Weights of a small contrastive image-text model.
Model: 23M parameters, encoder norm rmsnorm, encoder activation star_relu, encoder patch size [2, 2], encoder depths [2, 2, 3, 2], encoder widths [80, 160, 320, 640], text encoder width 256, text encoder norm rmsnorm.
Rows from block 3 of the image encoder of a small contrastive image-text model, named by matrix and row number. Rows with one number belong to one neuron. Each number is 500 + 25 x the weight over its row's rms, rounded and kept within 0 to 999. All counts start at 0. Numbers have three digits each.
Before each neuron's rows are labels from the 100 images, of 14848, where the neuron reaches its highest value: "responds to" is what is common among them. Only what is clearly more common there than usual is listed. The data: scattered letters and digits in many colours.
# fc1: MLP up (encoder.blocks.3.mlp.fc1.weight, 640x160), inputs 0-79
# fc2: MLP down (encoder.blocks.3.mlp.fc2.weight, 160x640, transposed), outputs 0-79

responds to: teal
fc1.378:502474448475479485505467469534541502516487460547490456468463485498475539503503504497509483496497494548490501524522511523489541508548513515481489542522449518516475466523513481517457494515510497504501454505507563516532529500507515501498480445
fc2.378:527543504502521449495467521478510501506560560433506491488530514472547477487502464458520455512504524468452481467491476544469457499514515461472517515489562462520516485512501493493501531531489510509518500498487510492485500499481470504490498503

responds to: red; the character M
fc1.626:523470539530480471478477495514502481464444534505462485531529433474466482508508510501539490533515515509513500473541497495452538486481486479499557504493460458467498556510506496525535461498517511523531513457494525484534507506492494499519540523
fc2.626:510478504481493487500444509505516481512495503485513484489462497502510488488485500532466483488510526496543472503475482453520499481468546503486455495524526488492528499493490525491461450530488578513452500485547534482514501502519520475471508520

responds to: yellow; white; count: six; the character 7
fc1.398:498508502465531504515490513503492477515482504504506483425506483456516530498438507478494558492500522510510510535484504550488504503513524499527487476473476491490539513455475503503520510458495521461500436506512519445494508524494507516466521513
fc2.398:499507468503513552514510491557521491500457543509534487490518536472472512427517513494446475502493526491482446510517550456505498510482513521467504507490486497481517521519490540483500505488483514507505505507578487535494456493486483482491502496

responds to: purple
fc1.97:517486507457522495505465486523473504508521522494520479514474508486504486508517492453496485544557509471522495502473529495498501487520475512504490505501454471473498516459488500518477448493506490508471481492523529510498538456515449467538500493
fc2.97:482481525487497501538510526498529483486509525431560542502508518478503494531474474506540476502483503556542509502521476519470485515521518533522512435527512489477471515515524486485459533488485519497512474486465448479525486548520502493517463487

responds to: teal; white; orange; yellow
fc1.596:530515453462527464467477470466482483533500521524500465540498505502475502479532523481491470519518461489514537483505489436532551467500464468489488493532526457535474556472495478550493533482526536523479481544520518487498480487473519492511513439
fc2.596:460493491507551521483468490487510551480493527491497500518498480436488513466514489474512505464482459481495517482500524544515498497462474494526530538523487482469491521493468483496486483495506495460526463502491507539538473485502518487499455471

responds to: blue; brown; black; the character H
fc1.623:490482457545571517495508494447515503537508501482530523495492541511515503479510486526473523468491489505481483500512480488513533510488441518502456502500479525496519508473488510522515482494510499437518521526530498480498498456499508465536506542
fc2.623:525520523463484488485480510499489543538478487547512475527487498501531507514551499509494503488485530527544506477537518505445508499497521483506464489476532514468489476491514512525465502520493493457483463480468546525521518512532483474508500460

responds to: blue; brown; black; count: six
fc1.471:516546516499500503523553502508534488499543490485494482504535440517529485454493522534507495476520535475468506533512481516489497476475462514524534530504525487511495482535475508506522492539514538482466495519512497503500466529524579501480507497
fc2.471:513478527476494522515545519531527448490518486484503477508472501524500493522490504527506489515507495490508514520525538532518528523541486507522491510487515528475433541516509498483470528506507484479508477495503509562514505549496514510492500483

responds to: yellow; white; orange
fc1.213:523480501467495516503480503483520501513475515507483471488484521469518513484510524510451492452492515465532494495469480490472508519539482496481456506489513487485506505506499481513538516469502467524505510502502450481533489520477507475534491537
fc2.213:469454482522519521539538504497511480478502493491472520489469484500515504497532479499528479516480459513509504540532502472485504458494507505460519503552486491476514491528486528518526561501464482488525474485494513484518527496512478487478531475

responds to: black; the character N
fc1.23:496520470481493457506508509488544512476514499501503501506483521483491476536495472475470498551513486581480481472517469486469497519511511484510485525535502466460520530469548501527490446488504499528499522453502485473545515508475507516489511538
fc2.23:483469475533537505488493502528463499499458488526461568526521484480510490549530506490478501485464479494502478508479505501559471439474485499510480508515512486511515502535497489515485530530470493490470474516506471445424485541486470540550524499

responds to: black; blue; purple
fc1.178:477512512513459542479473510501465475507480513508515498437520463561483513507470491505508498534525522539494450476514543509516537475544490522504503530479470473470507494481525533483511490515527502512504484485508494500487508468461483499517469459
fc2.178:501475469490494551532517483493490508505515526546535504499476448465490509479487491507471516493516475459500497510498510483505507492536582505476463499527505485525523459461447517493484533462463462503465457557515475519466489461484500516504506496

responds to: teal; blue
fc1.20:513514490481492467496525527484478525516512493490479519518527532496500515506529509513560497506530505452556487518518520532489442528465509488510509460479513503494515494474462525522483503510489532488510495518539498510543488511491539468532478504
fc2.20:472488520478493512476506473539504480498520501490498459464509509504513496478490458445496514502527500502444523480560491533528507490471511473532497467468510495502471510491501472456506511496483518492498509508505523476500472501527482484477485419

responds to: brown; blue
fc1.431:481469475477490510466507548532497533515517458486515449510469500520503509495517504496480504525492507548526516495458514453510486531506473481486501490479466526486481478464522514491458535536475477495463509485485512543504497489514476472497505532
fc2.431:551478542502502500494520483515492479500536462471521488515518501486529442456504500513524480471483474488454487489487564542481545497504464515491487504481507482520488505520505474478496521518520485497507491527499497515477517511470515538449522487

responds to: orange
fc1.238:533477486477509507547465529479514509498493488475517512505517485504443502521495506497539501504529540504470494510520485462500474500491516484491528466493500502553513565505523519476471526499471536467509532493505491518521519494470513481450533507
fc2.238:508491490475469494496487527475515505513529485505473570488514503481563481473471504495497471485508514467543524549476504541507476504487477491497529536502500474503523500485539453489498505516526526534478538496496498488542506506453510497550530493

responds to: black
fc1.245:575504499514484503477505481488525482480488500463487478487518480469474504520506539440530442506523488537519499469537466506525500452483485509502524486495443494530490529461494539510478470490526513513522515474481501494482469446531505488520501522
fc2.245:470519515569543503501517523497526522530504541507514481473514505496539474504516494515536540516523534476499542487469499499540542495503563498533471537500520513489509515471488475493534526517538505486480506537471445493485507514500478515521508498

responds to: black; brown; purple
fc1.181:494510524488521491476510494531469523518477546525449498521486519569541491512464497507491501516536475534493463462472507537512486505480468528472471536523506516499483533496490481469493511530487508520460484497526552484515513474483493486452489517
fc2.181:513500477490517502489534507512562483486520475483491497496533524486465553490459538442526471531489491512494497478490501534514477505500501449494545492544500466501526514516484513527529512480501485501559479518490546477473484470521534553438485508

responds to: blue
fc1.98:493495468494489495529506524504521482485513513502514502445516529460488460519503505496475496512510521478522480527548495498501502522485507440530478489486514509494469470513498539525536501503474517493549496506538503461479461508519495520484488515
fc2.98:494488515501534528494490467547502496493491516515523506523553502472463490499497522480487530501527528488494479491494523496497502490502476498484473471461531468514530549505523499496526539505461474527473488551470519475498479489526493556508491468

responds to: pink; orange
fc1.289:498480488471507510503524510497556528503451492474500497464447490515498507490548494514514530480541519512507490480463512473492501518527502526519508511469507515503543509452440500524481461507506484464508493511523495468516497477535482441528501469
fc2.289:509509517551522483524501510461481485465489512543523537514534494498512516473463487445522487536517511478466514469511489507539495457452516504517517506500512533530471508517495503506532448515496510474538493439491483450511503524507456504476476500

responds to: orange
fc1.169:503456532443487513501466477505505523510524519526502485485581517477517468515476497468502471480499491465493507476509505450487487503489502518515474469502473529527492480474451486477479532459486511501511543507483528481533523516516544515517495514
fc2.169:541507479524520429478520528496502493499524470488502516520487482506483523478564496518521482494468547495443530522523543513462513500483559522488484491496481520453572513539515509503521541491443519503501515491525483509519514497540489518470488509

responds to: teal
fc1.230:493518480501489521512541503453503457511499494518474477482500478535485466486543524480494459476525514536518518486541495502428498518464464486468485512476507458505538506508487496557497480533511506481530484495446526487513507502486526456485510497
fc2.230:531519475519496486513474465512468491537501479518536496489514458501506491503510494455516464511509509427472447468500491492520469488523531532489501510477499491498496522516546525489489509512508508486487463496568532500510481492517536529487494461

responds to: teal; pink; orange; yellow
fc1.195:496476510489484509556447466528539497472541542496482466520512489503476474506497564526487473488459496481461536511492518518475477503529495458516538487491528506451486494504471508476528508476515484535509488493485483562501496512509483506488485467
fc2.195:475506511464504497526492491467477530512526478437474495518474513504515491458503460480483515527502489533455534514484490515419497541502531482508495510546478495483510486457513533524542465545509535486471514476490481481518505440470528496517487488

responds to: purple; black
fc1.608:469511505455521483521507513538492490484496453489491496515497525487477494520528496522536501484481488514497510511478469477476483494452500524452507548504512476461534487477480445517516501506539520507501494467529486512515475507529475458494527507
fc2.608:493484487514474516453464504466484497486476480477473529539523518496501487513441494497496517525545499472439533539516542511502510508476500493527506487480530526536472465519506486475514469475543511459509474535489525484506480487526539502527496495

responds to: red
fc1.74:461517547538516493471482506541486508509488516568496533537529526504492511492478470482492489517502500500505465489504421497522503510479458518497442542482513484508489539498489486462503455527501453525506438468534515511504473512491504521507477493
fc2.74:504502508512485537516491460480508483502512488447514531492504498519503496493479521480486494513496465504486537494520518499536482496503552488466461476520480525494531474489468473520541447533472518474522451532502522541521503529516478533432501493

responds to: orange
fc1.49:514507430455494515501546517490519529513452535497493508497529461500503462493536515514498525528507487518506509484482548479480487521491471507539521492464514493507502510537436530521510538499491500489483478458526432476503468515498529477517479533
fc2.49:454492537518500507500501491517507530507534516487479492528474511505491503506504513521496510490490530507516512477526517514536577484495480537495459499500468489527551512485541482473506507501486514434478501497517467529505475490517476494509510491

responds to: orange; pink; yellow; white
fc1.543:492473493516478477508466464506502569495526506513483533496462466478524517416493514516517495514522521512514506505493510455501510515478498485491558473475530493487513495519453495572500507532494509482482505435501506554533490501495492505533523495
fc2.543:494502508481498462530495532520512480521485511535480494491499442470517483537493511519528492519492499536540522478500507472478515508493445505505450499507515512502512518482479442484519490508526526546554513518435498437465512513505495453475462520

responds to: yellow; green; pink; white
fc1.11:547494502510497474486510491508526479485488491487465477474458528541538532493536525494512506477477515547504516520505495481455513511525471470501480519451518484527494501503510493482459520461481452472502564528471488435505455508456539538512502480
fc2.11:504478547494486494468520515512541499532492512494517444516485503535483526515459447518518516483504520480508451499528511526523518531497546467487506536439499484479529472498457541497546496526525478456520473515540484568474533490506480457519509511

responds to: yellow; white
fc1.420:496487499534478464516485495535496531506459516492531488528474527512513494451510541462475508462500468487496462510498481528485452506558489510504534489520482470480494510506469529516494501518492521517506552506488468436515467489509522500542507490
fc2.420:504476524532531512492520515526488500501542513535524543440473470520487511493523491527474510528458502466532523516492507486522543432504496471505517528520497473508506518500505469481501520476498486509529482485496493522493532509529497486464511501

responds to: blue
fc1.91:496489516482466556561496463497525451534530529507524479483460446461523488498510512473494499480485496519515503529530525474504487489470472517522504501498528533498536446498480506495494527524448539498502532512523504471507501426499496520470505501
fc2.91:484476516482500488510501524503499504447493483498504511495467510523475486472520501482465542468468547516518467488533494546505511512542500514523493513504478472464495538526482479516519487475515495516461499510483547518503487511501501515494511473

responds to: teal; pink; orange; count: six
fc1.508:502547532536517503471488507494473506547529520533438530520467490506501507459491529535506497495525523469496477487522503509524534533464500456492526517548464489508498559511529502482498465523468422500537479528479488520523517525491518481486438489
fc2.508:524474467533501524487526534447519486501493485503538478480484501482488464469505501493524495525501486496489491508519514498512471464536519488496532514445535516473510482478486504523500488501480539532527466521467493512532525470529549491507573506

responds to: orange; pink
fc1.537:489516464511468458477493502501482477530499551483494525468518493495499494502483516514507506486480504544502526484531506519516452509471529455509512499480520488496517469526474491502531506498519487460508501540494475541523513545516467513520467476
fc2.537:494461497484539517483456498471461489517524490520519485488490466487484484524537463520527500479452494497501475483549494489481527487492473535528540456533528548499497496470513483521521532519461512498508462486516490447460489487491512433495473505

responds to: blue; purple; brown
fc1.383:487497491533489528513474504531506507521513508527488491450547455521479507473506511511540496504511479539465534491518489494485530461502482504516531491483514547537515505528472500536540494500553503494529536504477510482529441512485478515503508523
fc2.383:497477538491500488525535483492498494447468490532544502517521483455495485512519536485530536487499545466481507505470546506521517449498481492517447511483480497509495497528510470450530509508452509486459503472524478470430506487513514502474520478

responds to: green; count: six
fc1.58:514450473499559523493521526493499512520530462488491489533477519483538512517485552505494519507479499524456486471543502475501527499505525486498512499507467474525559489462501531539488492508523507447479478517495464457501470487497495522503516501
fc2.58:471530499551485490508476488506501456500545530534516525489480518487464515497550478509501514454511479517488521493445543527485497511502507488449512481529524520489475482482503502510490520453510503517495477502512477550504528456472543492492489519

responds to: pink; white; orange
fc1.520:467453490511514468511513492506494506505523500451473487512502484483499485494480499474535468450484539455504503484495460472519518519542519496526494459500514475572527502503491505452490533510489508497533504515499519462498496539506512432519528498
fc2.520:552498553501473499497523496494472517517494487475496489510494500541488510531550482516529548525501465502501522486428510494434576526514496462533486548545516539515492517470516485478463478519529502479490509499496463527471506505502499526497447484

responds to: yellow; orange; pink
fc1.154:495431482494522567549514499484496495501490524510479525542518510509541447557494524578505533496496499480444533488493504527484483518520539503485496503533475512517523539493523492516492479498493497469525476510508448500521498515465520534511454495
fc2.154:501495517512471474483498512536519527505501519546554483498486508502554466499463503484432533469480510509505464487504492457475498531470486497469559463520478499530550500477506487483481484522498500533486541484490441525501492515525493464505499480

responds to: red; purple
fc1.141:514504522493520528486499460500479501508486522475522530522466517475546458522506480514498502521475491493465495515522486512507514491531479485493476507501536505500477491547510533500433504458506483469473490477494497495504483524515482537470471487
fc2.141:526552496485495484486464468497509516505514465494457468456537543475459520506478491505516519527526488473512479489510560533480513479475523533444485473506483463478498542464478488501527490498491553543505480515476487528459504525524516524496559507

responds to: black; brown
fc1.34:507503473505517514455499558508549546547485484495489491471519516522483491486509517497514495488508521496465529469523519476467509510516503457516533498504480514506528502472514495470499487493478467506539532484526511471497475490486501492532542502
fc2.34:502487488508514503547527505469491543512524512499532465491481534507540505505487504442473537525495506496535479506503525497469494515495512553468480510523484486518538468477469497528499497493507486527491506505450478529522530532529483494516517495

responds to: yellow; pink; orange
fc1.381:489485438470486503527502472503514466495523486437507487501513528445533470461512530558517502526491476483506500505474495517524509509540535518481513501518459448512493536476499521518510496462482489504487474493517504489527498507496528454506495456
fc2.381:504509524504539542550501521504464475479500483461522542467498503508441507525483530483486495510530521483486476532523545506493511502478502522526487518480518515521493484446524542496539522503475492467473474521530524489547500494534551504467532476

responds to: teal
fc1.622:558512482473505491535442480547540510488513513498517499511485500530531514555537522477491524543536507490493498482468431484512497508511553491497499535528479470534538460525528487508457478503529519515528492505526489478488461495472475473491523453
fc2.622:465531452481478497498516505509497471461480468514494523482511471512494465471493497516523505504453488502501490516480499527528444499485556484479518500511500488506539464493465520497461481521495537528456465485534467480526487496462484513429515509

responds to: red; pink
fc1.484:494484540529520499500529519507487521447534569537530525528484486542535521491492508477493448508457507458514532575518472502530520522497491531486509490517510500481458520504512478525519515488497518451494508479521437528546523496483459521521508461
fc2.484:519505486503515459483476491527559458532469481491489509509491524487519500471480447489507487464558508490433520509538490513472479541501506466419536491480477473504511475520492548531508511529483502482486500476477488484503512506478484447527509500

responds to: brown
fc1.343:495492526499544463489500471507467507492503530504512496467471454472490495507522497485510489519508524479489492465523521526494460498524535498563471555493505487444507474472495503505491540544462528506473482520504465511447488480483462531493499551
fc2.343:460495543476518469515554482531507510475502485502497530515475514477551493486523517494483518538521487529496467487500482495510505481509486443422484487486514469511508484526478490511469532533507483513495542488479506513512513485513534504509516489

responds to: teal
fc1.223:445527495481476492515527486501484508490516504490489536510519486497500509494528503517460471458535504501505528527543533506491512499497512539485498508514497501458506514526494508533484503513494506461496506536503498472514504502523506563493505491
fc2.223:501500485487478459534484540495533491504511477498471504550511503477532475476465464526496492520539497534507472507516496444484510489504500526491554515473558493509493505489506506457496532526473512532541501534468499517489517496531504468470464538

responds to: pink; yellow; count: six; orange
fc1.39:488468468507490517479496524507504483467488503483487495487503514499552503492492491472521481510501475522505520466516520471486507483545486551496500487435515462501504485427526517440527498501521441529490466489501554513504475499448494490549509536
fc2.39:506527491498526510518536519516527516500473507523470537505469502468520473463450468503502531528461474483434515503502479481527505497522504457513537503493499511505471526520508503512511514515558553493509481481505525478492491527540513497472491510

responds to: yellow; pink
fc1.501:506503485485531505499486466564495543511504491465509502493527515476472498486506503474485526508524458522506476464527483539478485472471492514527519510515535498535488502459480509470472551509540513520468493515524491485541532494517513499495492473
fc2.501:497471561502479482483487526454501487496515502505485483510465513503533523475526493489506489515488525485515543486526506540462524527499535525504510505451481457464536535467541544455538493502508489526532487504527473473490520480443485519521517454

responds to: red; brown; the character M; the character W
fc1.334:481498494481488482515479475472486515474534481523526491506520474507537498505450492538535520511509569517512459495493508472501498494499441455505510485511516528542484507537507519500527510553507463508513487481500451546511521471511509523467563506
fc2.334:486561518491488488509514533563514481512495506569483516511497522499480514480523488511466521463538464522510537527525501526493495498449487534478541508492474525509492498520482486541517486476516474479487489467504561518488474484516468484506516510

responds to: red
fc1.307:514470484458487454530521508513479486475481499503489490477501509480478508500485498513500495493483510503476499436507471473505454524511528524479479517474502516481522483496524424531490482548493504508487484478473513515493513495504481488562513550
fc2.307:478542473540473522499487550497514523489511482504487468477491520539512488523510477473491510512541505496479530525519477498512479473524472491450480504514502513507496486575539506480508492491495521452496478493520525479530515482500495526494529501

responds to: teal; red
fc1.12:532516483479452440484509506509515518527506517529501526498517518571469497515499532470516512504521524509508470491451473510508470504444465489477504514510505498566486502502498513503513470496515494515523525541524499494526535461454491469498508486
fc2.12:487489518512529525481492499517543485496497504520508497523506480484480504475548514498490485491438484499474544490559512489482502488538538504481494511472481479487486445498484482505498490539506495461502455495511506500457488480494501489511519481

responds to: purple; black
fc1.507:506472467499515480477524491486540548512533485524459502498506523485508491510495497441527504461487467488516512553500506525498525512508487472515511522517508500479530526506522493486522512512507499438495514502506485492518486527500492494503551469
fc2.507:490506505485503510505518485511445497480526508474531499490496485521493485520493484495469451475537473507489512478485525541496484504499501466466491478515495487492445520515485495519530523486501505513512462525524555487464558522535508486499448519

responds to: yellow
fc1.545:474521523464500480491519486525483492485490519459479513507479478466518525465448474538471480538489438514511519497513530493484498458490509521533524493513439498499498477475496516460508502482521520486461481515506511519469519493499544488510504479
fc2.545:489444503498486482482505516470495511433463482532503501503508532502496497572517515477497500455505524487486539502488464516526463468531493484496455515521510510465476488475513496497545471499470472497499497503484492567513455491540528492490520489

responds to: brown; the character S
fc1.273:510507507519486465491505506470475495528534546515489469499520503517495509540465510537504453501457506504503456504475485461483507479506568477489497505530530496487493515493497523514530498487456492493499516480520504501464516549505475459492530499
fc2.273:494489552491503509527506482526511525455493492496491540514462533502516499485474529500449489499510466521533528503514492507491487562496485524524487529479509538460519500541518483451469540542537494472505492571522514524513481488538505543536523466

responds to: orange; pink
fc1.66:526534489487511534517483547508484520509525511482507530535532489491480497508487495534513470520481517504477525526521552501491487536532492506509480499505525483480497504455499484477494499478522509522507447519511505493504507482515465503492490528
fc2.66:491507547509453497483499449524487535500531488471516548537489487513516482529452503483490521513473473505527501484451475508490471500525487506525511509481508535490496506538537483513485539548499522487507492477485476529516475515535521542508509447

responds to: red; purple
fc1.500:514460512497527534498511505499496517509484484540493496466551490495506569477513525463510509447488479516446536503541510527481512488518444514541484480508533497498453533543451530504551517516502531472507510492486468509517535506542511482515528467
fc2.500:490508501483530526473499541513498498511533489545499472505485471526518492487523474460481519464478482519511506543527476546515523490453483517501495497505499526478534512473494506459502515521529527490520492491516553528510497470533498530489506491

responds to: black; purple
fc1.170:528508486485501519462506493503503466474526507511451511503532522480479490499467488515508515542489477512459496491481506565479474485443521509499530516517475484545469488501498464473468509535469442485531505469508520464516535456532455517510497514
fc2.170:518497534513526507540474517516483531499475500506510527515478520489557530478513524521530460469513494510506507507480502517510522500479501491517483459514467466484551529567478526496520474506542541526487430475508436484505467518480518488500521502

responds to: teal; white
fc1.56:513461487507507499518490519502485522541501504495518497471510502509502540521477504543534488504524478519476513482500483540491521530467481466481521501494537484477515478503472513500493534505508467493480539544525516467534488486524518507496505507
fc2.56:471472463454519496492488547505522467460504509524508482498500461496550535517550500505471479491484489500513476510505476511495522521530521500501488545556532508520558514494509514505485490471486511505511495527485506539520476473470468457485548514

responds to: green; black
fc1.582:470508522532479469496521471511502535517531510499487522478545493498500509528538523482537487494498518475493497504465498562528464512508493504487552450497492520500486485473488496488519440505480497507454519468510511517526516534491513507510501520
fc2.582:495497488510499540499561483488483530477460491487491512510517452478504466499439497485508503477493509480496470540507515499514487540479505481533526504458475500521486532462530497486496513538496527524456540509506506506459475478491525534505519465

responds to: pink
fc1.569:510459507548500514473521520505504490472467476498503538486504456492503466454506446508532530500467476510495524472498494481532534516477482490459514462499527505511527527505529503489442492492506516488523454485486498477479476554499494514490464488
fc2.569:484520557495514480483465500521518495506514508517510519484494545489521505497519481500521502571508570549485469457462514479498496504530536480488514496529526503534502530499462477524497504513450526481514553514522477474487472480519472496495479502

responds to: black
fc1.567:504460532521478478497545482488504459493486488479513477486547543461462525516475506489515471509498457495501496479518506489491479492466533499513475480527504518518502562459464486491540482507530487546463528523524526520483468460520532468480518513
fc2.567:503509508529470525472590440504495446447527457462522493503481470497525502537490507494484483517522486489479518514503520542512503515497466508509449488551533524523493510510489481521495523534487491491475504529516469504474532494494502540534456507

responds to: pink
fc1.147:507497537496537474511511523479506520527504495464497535520542504518454486502469533515483496495543479486473486487495491515537539501513476487510519477493520499569521498506498511461509440517462503494491532513468501489530489497459474461517510521
fc2.147:539533500488468499459480485507455534475512489568507487542494495488501517471513509471534508497506499491491535491498475500488453475512494514501483456505480516458492466542493535502471452492499479482484459531530469511494516501505488505498501489

responds to: white
fc1.224:556504487497454537531483497524501503510483539543478481479505460505523536498520527495488478516515482481476437506508489521491495489529464547495500467526504474490495514501492475517531520500535482517492454537441479486488503480498467527440431477
fc2.224:515467529510479452479538504502468492489489484490493475523469515485475519502510529509503485486502495545487502520507487532500532544491522528488522505488459513501498520489526484478448487510443509525529519489472516452543540493455491450486507517

responds to: black; brown; count: six
fc1.110:526485539507488536483481452520465492492463517510465473506511507513459485483508449462508505487503509521495504496512454524489463470505500484500550525536525493503543520509533501488531491523507512456507528496531507485481532484504517470515519541
fc2.110:525492549462479463443495524513471483522522491484495512545479486526475530500499511520483477503508504490498498505481512483503485550502476555538480458494465508492467483511508494499506520534447502509491446469537471487529511521495558565499476517

responds to: purple; blue; black
fc1.615:473456466505546492467524484502494444472511523542532520537493529518496554476512477510462529514512486473491493481524441453494496481497492512506498477435485488503507533516531498528491465509492498479493505535553461473513533525517475507542501524
fc2.615:520521541472532470503484465493528538515543526483521497476533484516498506543456487498481524505521450501468498511503475495494473550493507432474506481508542562489501496508513468514544524491471523472550494488510518482530544488488483503493537517

responds to: white
fc1.445:534497508477457485548519525527509523500529513516502495509474524445467504465500499480520514528515448514484488487502504529484524509516504525511484547518470502498498540494469508556517473464515529533519477538504520519458501531520471489511484464
fc2.445:503501521498529521539465463482487480480490483523466450514533439550528491486511532492493484456478468502513551488550503517502517446515485495467487472479480489477482498484485488484488532519441502547491488488527483497547530509488505485491465486

responds to: pink
fc1.624:476537506528474525500492562511504459476534499535529484514489522521507483537507489449536478487511488486467449459488483487520492514530500490505463477519583528487494458523509491514494516495517500475533473506491458480494440513492444513475467488
fc2.624:456539440460492474515487468472470474500476479461487462486504493493475509508517488513502450486501523458509483477467493552487458484494509486508465499502467560540468470446531520464509489510472512454524475477471503515495474517487501502501494478

responds to: purple; brown
fc1.564:500451482506503516507503510505539460530483513457483533483506530587474523479527477492475486483491476480513475518499524488485470494508456501483512458532511529500498547558501501523530524510506489475475461488443500499468507471513482532502470519
fc2.564:461522499484547534502512458536510493475491505492483538532524535488490504508500543481570494501507510473512501488548505494523507501543548498471508517529520483478498491493500529498499538471473493510571488473524503489535486539527498468523472510

responds to: red
fc1.278:468516505507519488494467519532503497487488492507476534553463515494519488534463472478515493516530497518492512489493515489519475477464456513478492459498516534477528458473469481539448532499504513474501450446517466506506528465515494491442482452
fc2.278:455472490545506498539511510483508462481511501465499484549547498506510489519505473501481500528536510498454513502517522505473496491522521529484544532506491522455512489508489539524512500515492451521458498501483500492511526517489518515523499492

responds to: yellow; orange; the character F
fc1.90:478441501504525456502467515535491488476492511449549493458425483519502492510499483461477471508487465480485505504549519519489501475476500478463500486509523502491458492497541513464500505472543523496520543484489504482481518483473530507507553475
fc2.90:529512517504460488484517476479468461523477523470513515447488529517540522494510498493468517536510529477454464517512481463454496541489493495535524512443515485477492506475485539503525490506518512443531509479502494532488487505494502511515500495